Rows from block 2 of the decoder of a small segmentation model, named by matrix and row number. Rows with one number belong to one channel. Each number is 128 + 32 x the weight over its row's rms, rounded and kept within 0 to 255. All counts start at 0. After the name is the row's rms in percent of the matrix's.
After each channel's rows are labels from the 100 images, of 14976, where the channel reaches its highest value: "top examples" is what is common among them; "lies over" is the class under the peak. Only what is clearly more common there than usual is listed. The data: rendered rooms with furniture.
# convs1: first pointwise conv (decoder.decb.0.0.convs.1.weight, 192x192x1x1), inputs 96-143
# convs3: second pointwise conv (decoder.decb.0.0.convs.3.weight, 192x192x1x1, transposed), outputs 96-143

convs1.22 096 [178  77 147 111 138 146 115 161 112  92 136 113 147 166 131 136 174 119 155  81 111 157 135 189 102 151 127  75 124 120 124 139 125 127 129 113 142 126 141 152  83 133 142 121 125 137 175  70]
convs3.22 099 [118 205 156 145 139 109  87 130 153 154  84 118  77 114 118  92 162 135  94 106 116  99 141 143 127 141 109 124 178  59 135 132 106 155 136 126 151 168 118 145 116 173 156 113 120 106 147 114]
top examples: table; largest object: table; count: four
lies over: table

convs1.67 070 [128  94 119 110 147 124 149 144   9 129  85 177  96 117 195 155 117 130 147 127  83  85  90  88 194 178 103  78 142  84 103 123 102 158 154  65 144 154 105 117 110 132 141 111 131 106 140 106]
convs3.67 077 [142 164 137 181 132 117 134 105  75 147  84 124 127 116  68 103 196 134 161 102 112  78 107  97 124 134  93 149 147 189 154 127 110 118 114  87 131 150 141 146  90 168 109 110 162 121 114 140]
top examples: table; count: four; robot
lies over: floor

convs1.158 105 [166 136 167 116 164 176 201 110 130 124 118 183  25 104 144  98 196  81 112 126 139 191 118 114 149 141 102 131  95 144 123 113 108 120 133 104 106 126 169  75 161 116 247 106 104  71 125 123]
convs3.158 144 [130 121 135 106 137 126 108 132 111 196 170 103 114 136 151 222  93 109 177 108 158 152 105 163 156 138 106 111 140  72 160 116 100 127 100 122 149 174 131 154 155 159 156  95 162 216 143 126]
top examples: door
lies over: door

convs1.169 109 [ 88  93 102 154 125 113  77  90  74 141 147 129 100 172 125 102  62 129 107 103 153 120 140 126 128 118 105 158  74 162 167 159  47  98 131 189 125 128  79  65 139 135 195 150 119  88 187 114]
convs3.169 103 [120 133 203 121  89 154 162 132 131 118 112 157  93 172 126 100 129 146 124 166  96 137 117 146  96 189 143 126 105 134  96 176 144 112 148 140  90 147 171 113 134 105 141 140 157 117 148  95]
top examples: chair; largest object: chair
lies over: chair

convs1.88 085 [106 155  95 121 128 112 109 190 219 159 126 107 167 117 169 127  80 113 130 119 146  90 163 101 130 173 129  84 109 153 161 128 141 125 103 108 120  80 107  88  74 109  66 149 134 108  87 146]
convs3.88 075 [152 113  82 143 155 105 116 137 255 140 121 130 116 123 107 124 150 107 106 137 154 152 130 143 130 102 144 111  29  85 148 127 121 117 145 152 139  70 134 147 195  81 190 147  79 110 128 128]
top examples: barrel; largest object: barrel
lies over: barrel

convs1.14 128 [132 129 106 159 113  88 191  88 133  85 147 106 153  52  63  97 198  75  91 112 175 190 142 122 122 152 106 134 156 104 107 166 136  94 123 154 121 166 109 105 121 145 120 118 151  94  91 167]
convs3.14 178 [130 163 167 152 107 141 177  98 126 140 117 159 204 143  18 115 169 130 119 142 103 129 135 114  84 128 142 138  91 188 158 157 129 149 197 151 146 121 132  87 131  93 128 126 110 110 157 166]
top examples: door
lies over: door

convs1.178 096 [150 178 176 117 140 160 113 145 192 110 145 116 110 130 119 105  96  78  65 177  77 127 135 106 162 105 110 115 105 131 159 110 143 132 152 152 108 139 134 157 126 121  83 152  98 102  89  92]
convs3.178 083 [ 97 143 133 114 134 167 115 101  86 144 159 170  98 113  80 124 146 119  96 116  79  98 103  97 156 153 109 107 125 152 115 103 130  60 102  89  63 112 132 100 127 182 122  78 142 154  89 115]
top examples: chair; largest object: chair; count: four; table
lies over: floor

convs1.81 087 [169 129 203  88 104 118 137 122 116 100 110 110 118 156 144 127 159 104 139  82  93 136 142 136 142 113 163 132 135  66 102 143 140 150 121 135 126 179 103 115 142 102  97 103 130 150 123 172]
convs3.81 065 [156 151  85 141 107 135 137  75 118 153 120 154 133 111 128  99 167 131 154  99 163 125 122  92 130  86 120 120 139 133 209 150  74  84  97 140 118  67 117 201 139 170 122 109 137 150 127 164]
top examples: chair; count: four; largest object: chair
lies over: floor

convs1.103 102 [148 126  97 111 112 129 124 108 109  98 123 211  72 113 131 117 111 130 183 144  40 170 225 106 184 160 147 136 128 137 117 138 174 152  97  71 166 170 149 125 177 121 182  82 123 137 153 113]
convs3.103 090 [141 177 156 127 138 157 100 135 131 171 155 176  89 107 107 178 131 153 142  70 138 114 100 116 180 106 137 135 160 108 164 116 100 209  93  68 131 163 156 177 114 169 147 113 178 179 156 126]
top examples: robot; largest object: robot; barrel; count: four
lies over: robot

convs1.61 099 [127 132 143 114 108 112 129 176  94 120 101 127 141 140 104 118 131 103 176 142 136 147 123 178 122 141 122 103 139 117 122 141 183 168 132 149  90 145 116 112 148  81 148 181 145 127 168 178]
convs3.61 085 [144  89 111 151 169 123 124 154  76 118  87  18 184  80 182 107 124 105 183 177 127  63 133 154 137  90 112 145 198 132 106 120 117 109 126 117 123 142 135 106 102 145 107 138 111  90 112 131]
top examples: chair; count: four; largest object: chair
lies over: floor

convs1.65 111 [130 103 128 126 128 114 123 164 136 115  54 160 127 109  65 112 179 114  95 112  37 142 240  90 168 180 164 147 153 131 140  98 151 131 128  37 198 119 143 112 101  89 146 130  61 112 102  98]
convs3.65 127 [127 105  97 141 165 133 178 114 111  91 167 127 163 140  24 128 190 117  59 146 101  97 172 122  97 129 154 123 117 152 140  95 149  81 164 171 164 138 154  78 148 101 130 144  92 117  90 108]
top examples: barrel; sofa
lies over: barrel

convs1.163 094 [140 117 119  86 104 165 157 137 131 145 170 122 131 120  78 183 153 171 137 137  92 126 181 127 120 173 174 168 103 109 138 165 165  89 130  86 133 141 110 126 164 216  87 122 141 135  95 152]
convs3.163 081 [125 197 145 123 120  83 202 106 109 122  96 115 119  69  63  94 159 125 132 100 152  66 126  83 114 103 123 153 142 160 124 148 117 188 190 109 181 102 108 137 108 177 119 112 142  84 100 127]
top examples: table; count: four; flower; lamp
lies over: floor

convs1.124 073 [128  98  75 110 144  98  63 122 126 149 145 151  78  97  71 129  80 135 219  98 117  99 153 137 131  97 114 137 137 107  27 169 124 138 104 123 126  87 133 171 132 159 182 167  91 154 136 116]
convs3.124 077 [131 171 166 100 100 141 148 130  69  84 116 183 122 115 109 159 179 169  66  67  86 143 148 142  92 161 144 151 100 143 117 132 160 207  68 126  82 155 125 135 123  97 106 158 153 119 186 113]
top examples: barrel; largest object: barrel
lies over: barrel

convs1.17 109 [185  92 149  97 188 150  49 177 148  86  88  85 125 101 133 132  98 127 144 109   0 142  86  68 182 115 139 139 147 128 146 130 126 148 110  70 123  84 181 129 127  98 144 132 162 146 161 138]
convs3.17 083 [134 114 102 129  42 114 189 134  54 143 134 248 113 180 144 106 134  82 137  80 175 124 111 152 115 130 166 114 127 163 158 158  85  71 125 147 151 109 138 138 132 132 136 130 135 127 169 169]
top examples: table; count: four; ladder; largest object: table
lies over: table

convs1.7 092 [113  61 135 152 140 141  80 172 151 145  93 131 146  78 112 128  98  84 119 107 120 104 157 138 167  99 106 126  99 108 163  99 146  95 130 110 139 176 121 104  98 155 128 146  92 123 124  50]
convs3.7 109 [128 116 216 113 128 136 178 185 148 138 133 159  50 223 123 115  93 131 158 166 133 127 113 100 135 114 133 160 146 137 121 192 111 152 146 126 128 161 114 126 113  87 164 165 156 127 175 134]
top examples: arch; count: four; table; largest object: arch
lies over: floor

convs1.66 124 [139 143 100 146  81 116  68  77 121 121 139 166 163  98 110 121 109 123  94 117 163 125 153 117 141 129 149  91 183 137 164  95 148 102 145 103 109 158 187  86 199  89 155 168 154  67 115 148]
convs3.66 130 [126 168  93  33 146 149 126 125 145 110 104 118 122  81 110 108 128 130  59  97 153  91 141 136 111 112 100 123 152 105 102 142  98 128 117  94 120 138 210 188  74 130  61 119 141 111 132 166]
top examples: door; table; robot
lies over: window

convs1.190 103 [126 110 148 108 163 146 122 133 121 126  78 126 135 134 117 128 103 102 142  59 135 179  93 147  71 136 127 134 143 152  79 185  92 137 137 136 140 116 110 127  97  66 126 150  73 125 139 120]
convs3.190 093 [135  96 117 105 142  87  77 130 122  99  65  68 141  97 186  54 114 113 161 164 154  88 136 140 145 123 108 158 148 103  77 144 122  87 144 123 109  99 112 101 109 150  98 118  98 116 122 182]
top examples: chair; largest object: chair; count: four
lies over: floor

convs1.189 110 [133  87 145 157 131 174 109 143 172 115  47 153  74 116 144 117 123 146 119 140 141 139 106 134 156 151 123  96 132  97 148 140 130 145 110 131 172 131 118  84 136  96  93 149 155 152 149 106]
convs3.189 093 [143 127 200 107 123 133 136 166 128  98  77 166 116 194 104  99 116 131 142 158 157 115 120 149 107 134 118 138 119 138 102 126  85 166 110 125  78 117 149 141  70  97 134 161  98 140 155 134]
top examples: arch; largest object: arch; count: four; flower
lies over: arch

convs1.49 123 [ 90 100 134 121  96 165 109 128 161 120 175 120 113  95 104 116  62 152 201  82 112 113 114 159  93 106 133  58 118  96 101  95 134  80 100 114 130 151  70  96 104 154 223 152 140 116 151 140]
convs3.49 143 [100 172 174  84 125 123 115 116  43 125 114  84 134 109 108 124 169 178 153  98 103 105 150  93  87 127  80 154 177 134 127 144 143 147 119 116 124 165 132 113  96 198  82 137 145  93 160 122]
top examples: barrel; count: four; arch; largest object: barrel
lies over: barrel

convs1.55 097 [ 91 119  67 136 138 115  91 116  95 153 119 118 137 121 132  86  97 161 163 145 133 140 210  90 169 128 175 164 122 173 102 140 150 173 127 132 153  89 106  68 142  87 119 143 137  83 225  84]
convs3.55 083 [125  84 178 100 117 130 144 137  77  92 104 180 163 142 134  93 104 116  97 130 102 122 134 138 116 172  96 119  99 109  87  81 156 111 113 124  82 144 124  48 113  70  89 102  84 123 106 133]
top examples: barrel; largest object: barrel
lies over: barrel

convs1.188 086 [156 146 116 118 155 190 140 157 111 127 137 116 157 127 142 136 143 101  66 179 181 138  90  91 177 124 136 126 100 147 174 113 128 177 127 131 159 122  97  88 131 166  73 138  66 108 126 113]
convs3.188 083 [ 93 140 166 105 111  83 192 153 116  68 131  97  87 150 159 135  78 165 109 140 156 160 173 119  50 138 125 154 105 136  95  95 167 192 135 119 107 146 165 147 136  73 120 192 175 106 141 108]
top examples: arch; largest object: arch; count: four; robot
lies over: robot; arch

convs1.142 109 [125  80 160 147  98  98 125 187 139 135 144  70 122 106 140 170 114 134 123 145 136 129 176 143  97 138  92 157 109 151 120 107 147 119 125 137 129 121  97 109  86 148 174 139 100 143 139 117]
convs3.142 100 [ 93 197 186 116 145 153  78 122 133  99 153 181  78 156 106 123 128 156  92  25 136 151 132 110 119 140 108 110 131 144 125 128 155 171 113 130 104 130  84 125  90 126  78 136 106  95 178 140]
top examples: chair; robot; largest object: chair
lies over: chair; robot

convs1.183 058 [128 199 156 191 106 135 117 162 152 114 141 120 120 153 146 162 154 127 148 142 151 116 106  59 135 138 136 123 142 132 121  87 130  52 153 121 107 122 111  93 135  98  62 126 128 118  87 133]
convs3.183 037 [157  98  79 192 100 122 104 135 150 131  86 134 125 115 128  97 132  96 157 151 161 174 117 130 103 130 123 133  99 161 145 120  93 124 179 133 177  71 126 147 155  78 170 107 129  83  94 109]
top examples: chair; flower; largest object: chair
lies over: chair

convs1.126 058 [120 138 168 132 136 163 117 163 141 154 187 125 190 148  98 226  78 147 133 155 143 138 138 126 122 100 104 127 165 118 165 142 141 150 111  80  57  42 158 147 120  90 146 100 150 127  54 131]
convs3.126 040 [169 157 224 104 174 132 167 178  70 151 102  83 133  98  74 151 131 124 144 170 121 109 118 168  83 129 116 176 129 109 129 158 101 174  73 111  87 240 178 117 121  92 110 145 170 157 164 139]
top examples: count: three; lamp
lies over: wall